python train.py --color_jitter=0.2 --hidden_act="reglu" --mlp_ratio=2.67 --depths=[5, 5, 5] --label_smoothing=0.2 --eps=1e-06 --weight_decay=0.0
Rows from block 8 of a small image classifier, named by matrix and row number. Rows with one number belong to one neuron. Each number is 500 + 50 x the weight over its row's rms, rounded and kept within 0 to 999. All counts start at 0. Numbers have three digits each.
After each neuron's rows are labels from the 100 images, of 14976, where the neuron reaches its largest size: "place" is the part of the image that holds the peak. Only what is clearly more common there than usual is listed. The data: flat shapes of many kinds, plain or patterned, on busy backdrops. In brackets: how many of the 100.
# gate: MLP gate (model.blocks.8.mlp.gate.weight, 416x160), inputs 108-159
# fc1: MLP up (model.blocks.8.mlp.fc1.weight, 416x160), inputs 108-159
# fc2: MLP down (model.blocks.8.mlp.fc2.weight, 160x416, transposed), outputs 108-159

gate.221:398491568517462567531492435454507563542522488506474470451460482491474516552527549588555601477483468506505517430544402444432582601484482456517396550502519511
fc1.221:434472560470455474513551562472448504528487503464461533520472531477465413418550506549387517560494591531522481562506415513496459494502478509518446548373447491
fc2.221:592496443549393565550446544448545463541538434430594559584578437497535483543481498547437532518453497485521507474509553488481483567389592585511496505450418516
place: bottom left (34)

gate.403:547526400408480527512473578498498434467558430508505541520558481498529400407533464492498411507531495554506458494517498500517505571456412487575493528538544470
fc1.403:590461419420498508468437434557562494418469512612581471566422524522465533551548520510603492492456418421419536481467405501536493437475459557477421577478497349
fc2.403:521471535410525542531441525512532400526503495492510407533525531632578449401491475434495555535499437525510468482473483446408607584500448536517515565475431464
place: middle left (26)

gate.219:521465439527453465541509466508436558392545481471535480587454517516385584515575518417528482505499562595513509496537460543427558541479513542519561450622533500
fc1.219:514578530544502537459437523536514549542584479549516450507478509497510437472494480422417522509521513437528441453521610466410482545502439515507540612494492546
fc2.219:518542511491458461520376462473514505488489548466578542516516347599514443528540430523512507558530550641513451504474453558559503548453493489553477501482562535
place: top right (38)

gate.271:537479493442452474504507503543380529529567512549542541482630411542522498595475508544485512503456513492549456519548501479480478543467504552567463464556541523
fc1.271:471461482409425509475496627427477531439541447444532511510498523555492565524538495546377573543432521401583519511468561474523523516452514564456543510398470465
fc2.271:585547522568557496517574465555528467519522533534585492505501458486456459446452529516525435514438525471520528556518533588581523472474529509508500411503504481
place: middle left (28)

gate.369:435521516528597350524439430494454445494416511461513480511461430543512518448503421549455525498532475417495467589415475544508536455455466477560491548506592573
fc1.369:523412534515500582552498542504516621454514431520407475489405496518645555478484533607489580630553491417526511567445479572495478514469546409452529459470472505
fc2.369:430385510496509464552426544437545592483432461461452486482503472345452479522669527560417442542482467527453498466468528449464500540503495571519561531537485479
place: top centre (27)

gate.292:569542500560460515556507472386418575522452561411490466415503471503501454496551471513511538460472529453559495498598505501424569501532522441484517448481514458
fc1.292:497515552618516495466520472554484464571565352527479453463552535510444473457519543432513509479480456409585533505434557513494491565519496458506481548593490527
fc2.292:488509494580420483573450609538456416562466592434486509502512429525462494407571527601545518505494508530496551490491522494540487496463422419569463554541385534
place: top right (35)

gate.325:489553442463433535542424465538511453471485482609458569498519541435498464486520429552470477489530487553467514530451516568518436542459614531480445538453551433
fc1.325:509473566497643459547490535430461501497566469511432585452479484505604478541528453522450610475439517464559452558536490439448551558402475490584575566511487463
fc2.325:506414493474570481517461433442553584395511463551580566517475514415413531556519523555583532531406436559489451579444473467489521441488490549480500560512425576
place: middle right (26)

gate.18:586481558465366518577591507507598581507487508466497538538551537539544524454420515597553478471512500491393440519521416541457478521489599503555541507439543343
fc1.18:448451542434468477493498498481466450494470611611560544604457518544483528519455425562616508428375470509533475565463461486575528473412512429530487525498493511
fc2.18:526478481539555588362531535396482544458417609567531513530508462508519480578452526522474459517532552573470492401472560463524514585527506509528519570554469505
place: top right (36)

gate.51:456457502456529521530440466484458476514541523497359468432514516465530509509546536518527474452427464555433435400504491460493459551516438575458386491532556535
fc1.51:553420505477488522444465483535499502471530580473554531524472555492483591536518338462535590492517536533466539500462517499461422458396495372608476419511506490
fc2.51:447592540503517501482471509547545416531457462511436571478551475443420474414500492491539477503464439507602455481528597565508472587629544439476487478558546488
place: bottom centre (26)

gate.277:429538477526440449595445522508511559515551426438512437565605622500521488523474527466532470477468384533550497502581459493459511543450514424557547560515477446
fc1.277:562535468489494477474515492524495418450506635511531505392547531540528495569342391475535459483463524473506491524504457446472483472514546565447462442402514470
fc2.277:475442487525509451429447420557593427452520463588470516528523579377517500471553476544492529404421501410526532463512563445488494488476515477525561420544454528
place: top centre (26)

gate.364:480542551459435459483477366628484544444445410518578460394586544489512583601501583478431545533578490537448487433474631570553480461444580463468479417533518498
fc1.364:521557436552531483508519537492523482468499483531435489402444456400452509597513589538461523451521524553509498530562494408476644527532446392469576520555504452
fc2.364:562528507506572436644540504444559562428530509431560434481529417422558481445488550545563531459418511474589512562525456469406518496532490615573511514461419513
place: bottom left (49)

gate.14:506446550464581490393471450514483462412589502477553528472424478369470535554467602508485441410415542556588536567574514515496454507452453442538525550484428506
fc1.14:489545461521406488556492443545416504534532470470448551474480570396545498497527547536468576492374486531481496483444415393469516510507460506577485469541541540
fc2.14:525544631585565476520454538475441483498408467524460446457507504449444570497522529508496451550425561554425541491481479434487442573477528539531613493457537512
place: top left (51)

gate.177:482514549518537435485622463445508487548578416467502544517523470527583522643497559559515460488568503521629424453526523447518500544499503430522477395484490485
fc1.177:439560496504522579503502501581542443460543348583549406505559515517445460519513486527346572466542510402438565512472471472386519503443426583507424522527518481
fc2.177:517558459510477491469474513469481448515462506412507493563437479429465440534473463567535474461515477504547558588533585519435450473475478512523453504544455568
place: top left (36)

gate.69:559451458496553420519590449446466497595423554534417503429427512505424538472531501544390552576572419499486438522456435517510541482491535535527435561496471445
fc1.69:547551460379557471507507399526461515527561498502478501487538518495519491459481554522489492535525434576444463501513468472592524381573522503552475515490516377
fc2.69:487535548461481492512523518526517480546487535491408514597388465476501454527560495591552536485468423554430477465499473439564495436438513527511526572467411523
place: bottom right (41); bottom centre (25)

gate.310:542514408482449475482445471533540523492469543538519547507491617516411553487382535528477462513523550483532515433508455491524537630548525562543379577525567379
fc1.310:549545465460395565454528460455518504462465477531552684496518496519550431545442483492481550575512560566439503465453468426592468499508493532517442507477498503
fc2.310:492464438498512450475394496466479461491491545437512511511407517428519481554592512509469556489425489505488435588540552503436589616531618476414588491451508450
place: middle right (26)

gate.385:584493488417413534480437618513458554502481477516517372504476459578505535467510486540485554496503460556497465496530488443538515533534465501568389421537532407
fc1.385:562543529455417496513467523545476528523438530509490428448474510472535607537550437543564433495456505560502503581507519598468522491477455519547469496452450452
fc2.385:479388442570419436517600478410445486515570504488470469444538559426548499505444535524346537545471514519513461470564490476493660447526457567509488493531523495
place: bottom right (46)

gate.222:459554468483554555543413496429501514523538493560495426562547479544527572497506558463439526521456482554431543469483479529501455550491569544565577566550510447
fc1.222:447496468523481513515521556521489552429472492561567436578502536532464447493497481497435543475508484557505467474554508373450472548484501521559502536564549443
fc2.222:486577484415470468556499516477516481424539511416552526534470504641530539491501627488548540422504535518499521539482483504456560480373576518499504558501553510
place: top left (36); middle left (31)

gate.270:518541509591479476545546457443515388491553516515575534599530561420431541619560447499455581479533446507578535507512562470557493525479474454525536480442477474
fc1.270:501551472446518490462498533505537457398458404505466530451535562532502460430482499426553511599472457548489579481479492507547515526510491516397532439501446413
fc2.270:540528503552453401351500437511538572508581448543485520442475505468460567489570565495487543493492485534389503465568570499547487503504521421479527478569475455
place: bottom right (36)

gate.102:512563542571437550477533513420496500526403553518520404551468539516641540549611532585508527504501460471456507410467540522413441448532484550487499532542559501
fc1.102:440507457437517463543476463514522486540500493468583535469493435451502487523537522447457507465497527420599587564473586592543416462468472575566541533422505447
fc2.102:497460506488515562505480537538531484435492429516524600381607485487468440451429501569516496531505508390438450535529457491583454428532492542480523545534503510
place: bottom right (37)

gate.86:472489494524572543530440437500523516518531425537401510536471535484553497479526520516461507478457563440564511461372470566504567501426486522504492474549492453
fc1.86:506599477474456529511460469553465438448505400471472545447410404481479484503526557546468479455458462446540530531508499451502555478413502605489456512469549479
fc2.86:550587494490551473467450539566449524467464497544444548572518523478499451515544421572586523494472537492471560559479546456490422531439467442489490534550555430
place: bottom centre (29)

gate.266:561508452437431569412523462575466484554424480490518511486491542528504538520451475502438596525502463521545411480511537466494573484474483543614559518452553556
fc1.266:470463509508404440457586501493539499379454440497548567534504566459396576553529503481514455573502482415425410589437532452587527442457413592594438387462500500
fc2.266:585496422500530457471548589507497531471381472495499545535530424485581529510440484544549542443581606512522559447498453441510544469502487577627540501483482534
place: top right (32)

gate.233:423449419468516482455462507532489476478526479543559510568515540492520487454562484466528594409455451482527495489464436539414463514485543493473497555572539434
fc1.233:493474488454412576535442486505460548455436542501449455467485547497549435531454500448529596506477542525506533490464439449514444552517464613491447567439553484
fc2.233:554509561504510547463502534514512465461505559514497528575506554525493423445511467552504476502396464417415523496458565457406575515543553604556571502392389438
place: bottom right (34)

gate.169:456499509437502489513467445493456485520464522413551466554422553467445479448489447516503480569538539401483491492492473523395512503433394482426467450480443503
fc1.169:521394419469578544539493476592482525477597384472508488528527456488458530532568480453505516506535539590448523532532444445477499609418570440579475507514475554
fc2.169:537541554516425465519418528452491564497542427453490609605558426499508538485485465480607566517477506496522483528345473463510496456485504516457539524394493539
place: top centre (26)

gate.406:439481535504553551459525435466405576513542582435527479432595508398448425489537557516513591516437535502430440522513503528479467527548545461617484487474427445
fc1.406:549522431504413491461492606519483590540464527535542499487610482471482539377497504494577539466519505500505531497474580471588422489566552540452488545593437391
fc2.406:457511531426435496515502545525418419505524516480516501446431527471508571450577525521470525572507496436518471537459455521578459473496459502524546388461585591
place: top centre (25)

gate.76:531571498465488478532532425534526445462428524529553486491511570503508474514479536518601400505571471514557469554525486517496474393565558563500555488488527534
fc1.76:455548520522509503547527465485476576556483437531438532489537539496538441501516476488465519525511601482502391460593457518497496549561547485548500384447467472
fc2.76:542570494548474482505497501469534531499524582469422495497561453563529464469493556548363446537545500575422436494432473625603420547431595561546565530476560508
place: middle right (26)

gate.376:492497432485510543455483556478483493412455464448539451522527456479527450526488454508483592604638614474498455504540364487533471511476481440600437462568492489
fc1.376:528494520564471462458529490565580402549503510548461538496600536607453459497489538483398474543590518513450477536537531440462439489520453517542534463522426463
fc2.376:490426511493482501514453499521576446473549499532519512425469529543500543469411445462560557533449548413376460570556501524536514483591482477368515527480525500
place: middle right (32)

gate.378:467533460515528503482352520541483422600441492556525494517493522508447500567400522521565461543514470546582422517551472494461550395454570449552494534522546475
fc1.378:492461559502531523470412465486479523482462484569538502479420524453468550513496509423475531509463570548533516483526473552588465552499417549513446562528422485
fc2.378:493569615538532401529465438481612482528546591530530393549465372532444528522512602507510502474478539527476494469501566465425473555451543551508445419425520536
place: middle left (27)

gate.176:612412388528441543473552453495533542484572607595417466455507477515521461473456430526465446538465453490506479474563547476416520586459556649509516476526487489
fc1.176:538512553524496532526423463414497555490543489557492531430452548528509521544537454426533542499515492505425467440532507619522560511462444450446528475506480480
fc2.176:471483475536486538559427494462578549480534521492541459532517430528517412511438542558460427583456550478498444517482578522443512487414540515547490500495553576
place: top right (34)

gate.359:504487495463458503531558531552437554476527433497533490477525501541460406505532493567448522489339531525499508517545552597508513517481522492523485513495507429
fc1.359:433566535513498522528553525481532490491589470515499487486549495473494486560470488437497498595485474533555482587495497470509422424480566557399509534460593549
fc2.359:445481425444616567582489422538464446524485493484488547494512557436432416490548499493463546554565562518462507475541432573504509465546498471453583496525555539
place: middle left (29)

gate.183:545530550571455455539523563520502515518499486560593527470441472545589475405537528457478535499509413463529543461506444395454455480536449531466526523543473412
fc1.183:521506459595483538471528547519485551464506574458581557514557527551557442461440480493530562472471427499443574519439477482474443493498599514546449560530473524
fc2.183:466500480474553530494528571533517570436435571490602513512504501505518465556444491444480539662624531430530472496529488475479473535546347522527548526493462495
place: middle right (39)